{
  "arch": "preact_resnet",
  "model": "image classifier",
  "dataset": "pen-drawn characters of a made-up script with 800 signs",
  "train_examples": 98750,
  "image_size": 32,
  "crop_scale_min": 0.8,
  "horizontal_flip": false,
  "color_jitter": 0.1,
  "cutout": 0.25,
  "targets": ["sign"],
  "num_classes": 800,
  "norm": "batchnorm",
  "hidden_act": "relu",
  "depths": [2, 4, 4],
  "kernel_size": 3,
  "stem": "deep",
  "avg_pool_shortcut": false,
  "dropout": 0.05,
  "widths": [80, 112, 176],
  "loss": "cross_entropy",
  "init": "kaiming_normal",
  "residual_init": "none",
  "optimizer": "ademamix",
  "learning_rate": 0.001,
  "beta1": 0.85,
  "beta2": 0.98,
  "eps": 1e-08,
  "beta3": 0.9995,
  "alpha": 4,
  "gradient_centralization": true,
  "gradient_noise": 0.1,
  "max_steps": 13600,
  "batch_size": 256,
  "epochs": 35.3,
  "lr_schedule": "cosine",
  "final_lr_fraction": 0,
  "warmup_steps": 1360,
  "weight_decay": 0.5
}
Rows from block 2 of a small image classifier, named by matrix and row number. Rows with one number belong to one channel. Each number is 50 + 10 x the weight over its row's rms, rounded and kept within 0 to 99. All counts start at 0.
After each channel's rows are labels from the 100 images, of 14848, where the channel reaches its highest value: "colour at peak" is the nearest of a few named colours to the mean colour under the peak; "top examples" is what is common among them. Only what is clearly more common there than usual is listed. The data: pen-drawn characters of a made-up script with 800 signs.
# convs0: first 3x3 conv, stride 2 (model.blocks.2.convs.0.weight, 112x80x3x3, each kernel summed), inputs 0-79
# convs1: second 3x3 conv (model.blocks.2.convs.1.weight, 112x112x3x3, transposed, each kernel summed), outputs 0-111

convs0.19:60 43 55 58 51 57 61 39 43 59 42 61 39 68 50 50 51 54 61 37 56 52 44 49 51 63 55 60 44 58 49 48 58 53 48 64 72 59 50 41 55 49 38 56 31 42 55 55 36 59 45 41 53 48 90 49 55 30 50 38 61 37 47 46 42 37 36 32 47 49 56 56 46 49 37 48 32 44 45 50
convs1.19:54 52 51 50 47 34 30 52 21 28 53 45 51 56 45 47 41 43 42 56 27 56 30 52 49 49 45 47 41 50 58 52 53 55 53 48 49 43 50 41 45 41 51 48 25 47 55 48 49 50 50 52 45 63 40 35 42 39 44 53 49 55 42 49 29 62 48 43 38 55 30 50 39 51 58 39 41 46 54 44 28 36 55 11 49 51 31 54 53 43 39 56 46 43 54 47 49 42 62 61 37 48 30 52 60 47 54 48 35 49 51 45
colour at peak: grey
top examples: thick pen

convs0.64:37 40 34 57 51 60 37 46 44 62 27 79 49 46 62 57 59 52 31 46 48 63 54 55 42 57 56 42 62 64 42 44 42 50 53 62 46 48 68 51 27 57 52 34 53 47 63 37 55 46 52 41 47 54 50 34 44 58 40 36 41 37 51 45 58 32 50 58 64 52 43 57 46 52 45 40 53 59 65 48
convs1.64:34 48 55 51 38 49 63 50 50 59 49 41 48 39 42 59 55 50 49 51 48 23 54 18 48 47 34 34 51 29 59 43 30 47 42 38 27 43 50 40 47 32 41 39 55 42 43 54 50 53 50 45 46 30 49 49 39 39 30 48 47 52 43 48 45 35 39 48 46 43 41 41 48 59 55 56 39 44 42 43 56 61 47 53 38 29 40 58 49 45 40 38 55 43 34 34 33 43 49 46 45 47 47 23 56 44 39 55 54 50 46 51
colour at peak: black
top examples: thick pen

convs0.111:55 52 38 63 33 36 45 54 77 55 40 45 62 47 45 50 54 44 37 34 52 42 33 39 61 52 44 51 57 60 51 52 70 60 52 42 56 40 47 55 68 45 37 51 42 53 70 51 26 59 54 63 39 58 54 51 51 35 34 51 55 54 52 34 52 59 26 51 41 57 56 40 47 46 54 53 38 43 44 55
convs1.111:59 60 41 49 52 66 27 56 42 52 51 53 53 57 53 40 51 51 46 55 43 36 34 46 43 31 65 49 54 45 46 53 53 50 41 43 61 31 32 59 27 59 52 66 46 38 57 71 65 58 49 66 61 67 50 47 32 67 56 50 62 42 47 48 55 52 50 54 46 55 53 46 39 59 34 56 50 43 53 63 54 09 52 55 32 56 55 53 38 50 51 51 58 40 52 52 49 33 56 55 40 43 52 56 57 45 57 40 50 45 58 61
colour at peak: white
top examples: thick pen

convs0.108:56 54 47 39 48 56 49 47 50 49 52 47 52 40 40 48 61 44 50 47 45 42 49 49 62 51 33 45 62 62 30 51 48 49 41 57 46 74 46 29 34 69 47 44 52 47 43 38 56 55 54 45 21 58 48 48 46 61 44 38 57 36 41 49 59 26 55 57 50 58 34 73 34 63 41 47 46 61 45 35
convs1.108:43 47 38 55 40 24 58 44 40 69 56 45 63 28 28 43 44 48 34 39 41 38 54 38 48 67 69 41 54 45 48 50 43 59 51 45 49 57 57 49 50 59 54 13 45 52 44 39 50 49 57 58 40 41 45 66 43 52 48 48 63 61 51 61 38 53 48 38 55 44 47 51 42 48 59 43 40 33 45 41 55 65 47 43 50 42 54 56 47 32 50 42 46 57 62 61 42 62 51 66 44 57 55 36 66 63 56 61 58 43 40 56
colour at peak: black
top examples: thick pen

convs0.63:50 52 57 41 47 55 58 52 60 38 44 54 40 64 45 59 52 55 51 52 72 27 58 46 51 49 34 54 60 37 57 34 48 33 51 42 59 64 42 50 46 30 56 48 53 50 46 54 56 58 37 37 57 54 61 53 55 46 70 17 35 58 62 39 32 54 48 52 44 33 60 45 40 55 53 61 52 54 42 57
convs1.63:52 58 61 41 41 53 55 36 54 47 37 37 46 45 62 38 50 36 33 58 33 46 47 63 39 30 49 44 60 47 46 59 47 53 50 45 49 49 69 49 45 46 55 49 62 54 49 34 42 47 39 47 42 46 47 61 55 37 14 42 51 44 38 57 51 64 59 52 69 25 58 29 38 60 61 57 37 36 52 46 36 56 63 39 48 38 43 37 35 51 43 55 59 50 63 52 35 52 48 61 46 49 55 44 41 51 53 42 59 37 48 34
colour at peak: grey
top examples: dark on light

convs0.24:46 47 43 64 36 47 39 53 45 64 49 49 44 46 47 57 40 48 42 56 77 50 52 30 48 57 29 51 78 51 36 46 46 51 38 63 46 54 39 35 49 48 55 52 44 52 50 38 29 71 47 50 69 66 54 39 36 44 42 51 36 35 55 42 39 48 42 45 60 49 52 60 41 36 51 43 57 53 52 58
convs1.24:42 54 64 57 52 42 66 67 37 60 51 50 61 29 62 45 50 59 50 40 54 41 50 26 43 63 63 51 60 40 58 49 39 42 51 59 43 50 64 49 61 55 60 44 66 51 45 47 59 66 47 46 52 26 77 61 55 47 43 52 51 57 60 68 49 52 36 37 55 31 64 57 51 56 54 53 54 50 25 51 64 62 47 68 50 46 58 66 55 39 52 52 40 49 55 51 47 62 39 51 52 60 46 47 67 55 53 63 70 61 53 58
colour at peak: black
top examples: thick pen

convs0.72:50 55 42 56 40 52 50 52 44 54 38 60 70 48 55 58 49 47 40 40 43 61 50 34 50 54 41 52 69 59 29 35 41 57 54 43 26 53 57 52 31 49 42 49 49 36 67 36 41 63 51 43 65 49 40 49 51 64 40 41 36 38 38 40 57 48 46 64 51 41 56 62 42 29 61 58 54 60 62 43
convs1.72:46 49 43 56 67 52 51 56 74 57 48 51 53 40 49 53 56 29 47 54 51 44 66 46 47 45 52 49 67 49 42 31 21 44 42 52 59 54 49 51 47 55 51 43 71 56 56 63 46 54 51 49 42 33 50 47 61 53 28 52 57 52 68 56 72 42 23 64 58 47 54 42 47 43 55 49 49 41 42 47 60 61 29 52 59 56 52 57 50 60 60 45 46 55 36 40 20 41 36 49 60 46 75 53 46 44 53 52 51 53 53 52
colour at peak: black
top examples: thick pen

convs0.103:48 37 47 51 45 48 49 48 48 49 38 43 30 66 37 50 57 49 49 48 62 24 45 39 68 54 52 59 57 53 62 48 55 58 44 42 62 59 47 56 44 40 46 39 46 64 48 55 56 66 45 48 59 61 68 60 53 30 46 40 56 49 48 48 41 60 26 37 37 37 67 62 34 42 57 56 36 38 47 61
convs1.103:42 36 60 59 48 50 43 52 28 63 39 49 43 43 60 50 37 39 48 51 33 31 51 51 48 48 42 57 47 49 67 50 43 49 62 34 31 36 55 37 54 40 45 52 46 41 49 37 55 51 34 45 52 71 45 39 35 52 41 51 51 51 52 48 60 54 53 33 46 47 61 36 35 49 52 50 53 37 52 55 31 53 42 27 24 40 39 54 39 61 26 64 59 50 52 55 43 37 59 44 50 55 44 32 55 58 53 48 52 31 53 58
colour at peak: black
top examples: thick pen; dark on light

convs0.20:46 55 33 60 52 48 50 56 76 45 36 60 68 41 50 41 70 40 31 38 56 52 52 47 56 47 37 47 71 64 45 49 52 55 54 47 32 58 50 38 49 53 49 42 48 42 62 36 41 44 61 59 54 64 44 45 43 47 32 59 41 57 66 45 63 42 44 58 48 55 19 48 47 50 46 51 43 49 55 59
convs1.20:50 46 41 45 59 56 29 50 55 41 45 55 46 35 43 45 45 49 62 49 46 54 54 51 54 53 59 58 52 59 38 50 36 43 52 53 54 54 24 54 52 54 51 66 52 58 51 60 57 51 48 76 47 63 33 44 34 54 56 48 66 51 51 27 49 28 42 50 54 59 47 57 58 58 24 66 43 35 46 54 47 08 60 37 50 50 46 37 56 55 53 36 61 65 61 47 48 51 41 37 55 49 60 51 49 50 53 59 51 49 59 42
colour at peak: white
top examples: thick pen

convs0.10:51 59 52 47 43 63 42 52 61 48 48 44 48 42 48 50 55 38 41 29 40 58 57 59 54 61 66 30 80 52 44 47 35 64 56 55 42 64 37 54 50 61 49 42 37 57 59 41 31 51 64 60 45 61 50 39 41 39 49 46 46 34 45 44 59 37 31 42 43 47 55 74 46 44 57 55 52 35 53 45
convs1.10:31 50 58 57 48 43 64 55 54 64 53 55 50 18 61 68 60 47 56 53 45 36 55 37 49 63 62 47 51 38 59 54 40 50 62 55 48 58 57 49 59 54 64 35 69 54 51 31 40 42 45 51 55 32 54 62 46 63 43 47 56 61 62 65 57 32 43 43 57 55 49 54 48 43 64 52 57 48 41 46 65 56 51 57 53 48 67 56 54 57 49 51 45 61 41 31 45 77 28 45 55 55 66 40 44 46 49 66 60 58 51 48
colour at peak: black
top examples: thick pen

convs0.93:49 54 56 56 32 39 23 33 51 49 60 52 57 57 37 66 34 39 30 65 55 46 38 41 38 42 54 44 49 36 49 32 44 56 47 48 39 51 39 49 51 30 43 47 55 53 48 43 64 48 60 53 57 40 49 54 55 70 62 64 36 57 60 37 46 67 54 55 48 42 56 40 42 57 54 50 52 65 35 44
convs1.93:47 63 49 52 51 70 65 36 55 57 46 43 44 57 49 29 47 56 47 60 61 35 45 51 51 40 54 38 62 47 41 34 48 42 46 37 46 37 62 46 35 47 52 53 43 65 59 63 67 63 49 63 49 54 62 54 36 68 51 45 58 47 44 52 42 56 54 59 58 35 61 43 64 65 48 73 46 39 29 50 48 64 59 56 53 55 42 59 38 57 49 61 61 78 53 58 47 51 54 32 46 46 52 38 56 58 70 53 45 36 66 50
colour at peak: black
top examples: thick pen

convs0.21:34 49 50 66 60 67 42 50 51 45 37 62 48 50 47 56 58 45 29 43 49 48 41 46 53 55 45 39 78 60 40 50 38 53 55 54 48 58 46 51 30 70 41 36 57 50 59 27 57 39 56 49 51 46 56 30 34 42 50 51 57 42 48 55 47 49 35 42 51 54 48 74 42 34 55 60 47 59 65 48
convs1.21:38 47 48 45 65 41 50 49 56 55 50 59 49 35 44 38 43 46 54 48 61 52 56 48 45 70 60 55 60 58 35 28 42 49 51 55 49 58 39 53 47 51 49 49 56 49 57 50 64 58 50 55 38 33 61 45 45 55 36 54 57 72 49 47 66 31 18 50 45 46 59 52 50 58 46 52 48 48 39 41 51 49 39 51 59 72 59 62 50 55 55 48 64 70 52 43 35 51 32 43 53 62 53 43 71 49 59 76 76 53 55 47
colour at peak: black
top examples: thick pen

convs0.8:57 38 38 64 24 42 41 45 48 67 58 44 50 57 39 39 50 57 33 56 53 35 35 47 53 54 46 59 40 46 40 68 59 50 48 57 59 59 42 53 62 42 33 55 55 67 50 50 48 53 54 68 60 49 50 44 59 48 34 62 46 45 54 24 42 64 55 35 63 38 49 60 44 37 56 46 46 51 45 64
convs1.8:52 55 46 47 42 64 54 31 58 58 44 46 37 46 43 52 49 55 61 41 69 35 55 46 57 28 33 53 52 44 44 50 56 49 55 47 45 50 38 25 48 42 40 64 44 49 47 59 65 56 53 55 44 54 46 54 49 54 48 34 54 37 46 37 28 53 53 49 45 50 24 42 45 59 32 55 51 42 29 32 30 46 48 48 44 53 11 53 52 55 37 45 38 58 53 56 52 41 60 40 51 35 50 43 49 45 49 41 37 51 52 61
colour at peak: grey
top examples: thick pen

convs0.83:55 53 38 55 44 52 42 59 68 49 52 29 43 45 51 65 56 57 39 46 71 33 56 34 54 49 46 44 76 42 35 40 59 53 30 45 46 51 35 31 52 28 61 40 37 45 53 46 51 58 51 64 43 77 49 42 61 60 52 50 47 46 55 44 47 50 55 47 49 45 34 54 55 53 41 45 60 51 45 40
convs1.83:42 33 48 48 37 55 56 51 54 74 58 52 54 31 55 61 63 61 40 42 37 44 55 27 37 43 60 41 55 48 55 42 31 47 48 60 45 60 55 54 50 66 64 20 64 53 46 46 52 39 49 36 43 24 64 65 54 52 49 48 61 47 54 61 44 52 43 49 58 32 54 62 44 50 54 62 53 42 43 59 56 66 38 45 57 38 50 68 49 53 52 50 24 43 46 45 61 61 45 36 56 52 45 47 48 48 43 50 57 65 49 54
colour at peak: white
top examples: thick pen

convs0.40:56 59 57 46 45 44 44 46 45 46 47 52 50 57 54 53 57 50 44 60 47 48 49 58 54 45 27 47 51 44 49 28 45 27 46 41 55 54 50 54 37 38 53 50 64 45 40 47 68 45 50 32 51 55 61 57 69 55 59 20 20 56 49 49 25 47 58 44 55 34 54 46 29 47 48 54 50 61 50 51
convs1.40:44 49 49 62 36 46 63 24 57 68 40 55 44 44 61 36 55 56 20 56 55 40 54 59 35 44 34 33 58 50 51 53 50 51 50 28 40 49 65 37 44 40 45 33 60 58 46 43 42 41 36 46 58 44 40 56 49 50 45 40 46 46 38 54 45 40 67 46 66 16 37 45 49 45 59 49 49 43 50 55 48 66 62 48 58 49 45 49 26 49 53 50 49 47 60 48 44 49 52 38 54 46 42 45 40 39 50 45 49 36 38 50
colour at peak: white
top examples: dark on light

convs0.55:44 45 54 58 56 55 54 49 50 43 39 61 48 65 52 62 57 59 45 53 45 40 48 61 57 57 34 50 61 53 53 25 61 39 48 57 44 55 54 56 25 47 49 50 48 38 53 51 57 50 60 26 43 59 62 48 62 45 60 07 39 54 51 38 39 42 50 56 36 37 53 52 37 55 42 57 43 50 48 47
convs1.55:53 50 69 60 47 46 49 49 60 41 44 57 50 44 63 45 56 56 41 55 38 56 59 44 36 48 42 37 56 48 54 66 53 61 40 44 42 59 60 51 51 38 57 34 68 50 42 30 59 57 48 64 63 51 46 62 49 34 40 44 54 50 25 72 50 31 59 65 55 33 55 47 41 44 63 43 35 38 57 38 47 63 70 37 53 28 52 48 49 50 51 57 63 32 49 53 37 44 58 58 71 61 56 54 49 42 41 55 60 48 40 46
colour at peak: white
top examples: dark on light; thick pen

convs0.46:42 46 31 67 47 62 30 44 58 48 44 54 48 40 49 55 69 49 34 44 58 52 46 53 50 51 52 40 86 53 35 50 47 62 54 47 48 37 43 36 45 51 47 46 45 58 58 28 35 49 57 45 49 62 53 29 43 43 35 64 51 48 48 56 53 48 43 54 66 63 38 56 53 50 34 58 42 56 63 49
convs1.46:44 48 51 50 54 59 53 46 50 63 46 58 64 39 55 60 53 51 50 59 62 42 51 29 52 49 55 48 51 43 43 22 29 39 61 47 37 51 40 56 43 47 57 41 67 44 52 70 63 51 50 52 47 24 73 48 41 57 43 49 47 59 51 42 56 45 31 45 41 41 60 57 43 56 30 57 53 54 51 57 65 41 42 70 39 40 47 56 50 65 49 45 44 46 54 26 51 59 45 35 62 47 49 35 64 40 45 66 66 62 56 54
colour at peak: white
top examples: dark on light; thick pen

convs0.26:57 51 42 49 50 75 43 57 64 37 47 45 53 40 62 50 54 53 41 39 21 32 59 46 54 67 50 40 61 63 43 54 42 52 61 49 46 60 47 53 59 53 58 40 44 45 44 45 40 55 66 70 27 44 55 51 41 46 39 52 53 31 64 36 50 43 48 38 48 64 30 51 36 57 43 48 53 58 52 41
convs1.26:40 43 43 36 25 36 53 46 52 64 48 51 46 07 47 59 63 42 54 50 60 42 54 45 42 40 64 45 47 45 55 37 39 49 49 53 47 49 45 38 50 51 55 49 74 44 56 47 49 41 51 33 48 32 51 51 36 52 41 33 65 52 61 42 37 32 36 56 53 60 45 57 40 53 49 61 58 33 42 43 57 47 37 53 61 32 38 46 47 60 49 47 47 57 46 38 46 50 46 31 54 39 58 45 49 33 47 56 48 53 52 64
colour at peak: white
top examples: thick pen

convs0.22:30 48 43 69 57 75 49 45 53 53 46 69 40 47 52 54 62 48 43 41 52 48 41 55 59 66 42 42 73 55 42 47 34 43 45 50 47 54 43 53 37 67 46 50 54 51 55 33 50 32 53 35 56 48 50 32 41 37 45 55 59 35 49 66 47 38 30 50 61 53 48 70 43 48 49 58 35 58 49 50
convs1.22:53 48 45 50 52 50 38 54 46 57 54 46 48 46 56 55 42 50 37 46 41 32 57 28 36 63 56 50 60 54 37 39 45 38 51 38 39 51 15 46 47 50 36 49 57 39 49 61 59 49 51 56 45 35 43 45 26 46 53 50 52 69 47 45 52 23 30 49 62 56 48 58 52 51 44 54 43 38 42 45 54 41 43 39 43 37 53 50 48 51 44 35 64 54 50 32 44 51 35 59 42 44 71 39 71 48 58 71 57 48 50 62
colour at peak: black
top examples: four strokes

convs0.12:44 41 52 53 41 38 41 56 55 53 43 63 40 58 58 55 53 51 54 52 79 45 74 61 35 48 49 56 61 70 35 50 61 35 32 42 44 46 50 52 39 51 64 44 54 34 42 42 55 59 46 51 40 70 46 46 63 65 50 40 46 54 54 43 53 33 50 57 67 52 41 50 50 35 61 37 54 41 47 34
convs1.12:39 42 67 69 54 50 39 53 50 41 51 45 56 22 42 60 62 41 56 50 58 61 58 28 38 30 60 37 58 47 60 64 25 50 48 54 62 52 42 47 48 53 47 40 56 56 32 56 51 62 45 58 61 51 37 68 34 59 50 53 39 49 68 51 47 34 44 44 59 38 48 53 50 59 48 54 42 42 47 58 58 37 55 36 36 30 44 51 48 63 42 55 69 46 54 31 50 49 37 50 42 59 57 37 40 46 47 42 48 64 54 42
colour at peak: black
top examples: thick pen

convs0.45:65 57 38 53 43 54 54 49 49 52 56 40 36 48 35 53 60 60 57 46 53 34 42 55 67 56 56 57 51 46 57 63 67 54 40 48 57 43 31 43 52 55 32 60 40 66 55 63 20 53 47 60 56 52 46 57 56 46 26 57 47 40 42 53 64 53 37 35 48 58 57 54 51 38 58 50 42 36 46 72
convs1.45:54 51 46 38 37 49 24 44 53 39 56 52 37 53 49 55 49 48 55 47 51 49 44 53 52 27 52 44 42 53 52 48 54 59 59 58 52 46 27 50 44 54 55 71 45 38 55 63 35 55 57 41 56 63 44 53 42 50 52 43 36 25 48 24 46 56 49 47 37 62 32 47 50 39 30 48 55 56 58 45 35 32 55 39 43 50 36 41 55 56 48 51 49 26 49 50 51 41 55 51 53 42 40 51 30 47 57 23 30 55 53 57
colour at peak: grey
top examples: thick pen

convs0.97:67 50 47 41 53 47 43 46 59 39 37 43 40 34 47 45 45 50 54 38 59 43 44 41 52 62 50 56 44 57 56 54 62 67 61 54 57 46 43 54 67 49 43 49 37 50 81 60 37 56 64 58 45 34 49 54 44 53 43 70 61 52 44 48 65 60 49 54 37 60 45 25 60 48 32 31 35 51 50 52
convs1.97:49 58 46 40 39 50 29 49 50 59 47 44 38 39 34 35 35 45 41 62 46 39 36 46 53 20 53 43 52 43 43 45 52 47 54 46 52 40 31 53 32 57 56 58 45 42 49 58 55 51 49 56 49 67 41 51 31 41 48 38 42 29 43 32 31 41 42 55 36 66 43 35 43 51 22 58 51 40 60 47 40 30 45 46 38 58 43 49 53 46 56 41 46 38 58 43 47 32 52 49 37 45 66 53 54 41 56 36 45 49 56 49
colour at peak: grey
top examples: thick pen

convs0.0:36 51 32 57 49 59 38 44 50 51 31 60 47 55 48 42 46 39 42 36 65 72 57 61 63 57 57 61 74 63 40 46 50 45 61 50 51 52 53 44 38 63 44 40 49 48 45 37 42 36 34 35 48 66 52 35 39 46 33 49 49 43 49 61 47 37 31 60 52 56 46 68 38 44 51 62 43 50 52 44
convs1.0:41 53 56 56 46 44 34 54 40 50 54 28 40 42 36 50 54 41 51 53 25 48 56 21 43 45 50 43 60 56 57 64 39 49 57 36 43 45 45 56 55 39 43 43 46 52 44 50 42 44 51 64 41 51 46 59 24 37 47 57 60 56 60 50 39 23 36 51 48 38 42 48 63 67 48 54 33 39 57 54 47 30 55 27 54 40 44 48 55 27 47 39 52 57 47 41 38 65 53 65 42 52 38 41 60 48 47 59 51 56 45 43
colour at peak: black
top examples: thick pen

convs0.101:59 37 35 45 63 44 39 47 49 53 42 57 61 45 44 37 53 53 49 46 39 53 36 49 55 52 39 68 42 53 49 62 71 64 62 44 47 56 42 53 46 63 39 37 48 44 60 52 43 33 56 63 53 44 40 46 38 64 28 56 47 49 53 49 62 52 55 58 48 55 27 37 54 37 38 23 30 46 52 48
convs1.101:44 45 38 40 52 50 43 43 63 50 43 61 59 28 38 44 58 40 61 48 74 39 50 46 54 42 55 53 54 52 37 34 28 37 50 46 53 40 26 50 45 54 53 60 46 60 53 60 62 60 51 63 48 54 42 48 42 57 52 36 66 50 49 22 50 35 39 46 38 48 48 56 52 63 19 69 49 37 41 41 43 36 50 56 51 58 32 56 49 60 51 50 51 63 63 46 46 43 47 35 56 36 60 44 50 39 48 50 47 46 67 49
colour at peak: white
top examples: dark on light; thick pen

convs0.78:55 47 64 44 41 49 54 47 49 38 65 56 50 49 40 43 41 69 62 66 54 39 48 52 66 45 39 57 65 33 43 56 49 33 67 26 40 62 34 53 38 53 48 59 58 52 29 61 54 36 37 34 55 47 53 60 46 58 53 27 39 53 50 44 51 42 58 41 49 44 51 31 43 53 54 51 47 62 51 55
convs1.78:53 42 32 54 57 55 56 61 56 44 53 54 52 41 55 49 59 44 40 59 46 42 43 49 43 48 58 56 63 37 46 55 37 46 55 34 90 60 55 51 44 75 52 43 63 61 52 38 33 52 48 72 51 46 39 63 44 42 54 59 56 48 53 56 43 44 52 62 44 33 58 53 47 74 50 68 39 28 59 64 48 57 45 41 48 48 52 38 41 43 57 53 69 56 61 49 49 49 49 71 45 38 41 61 55 56 45 46 56 41 48 36
colour at peak: grey
top examples: thick pen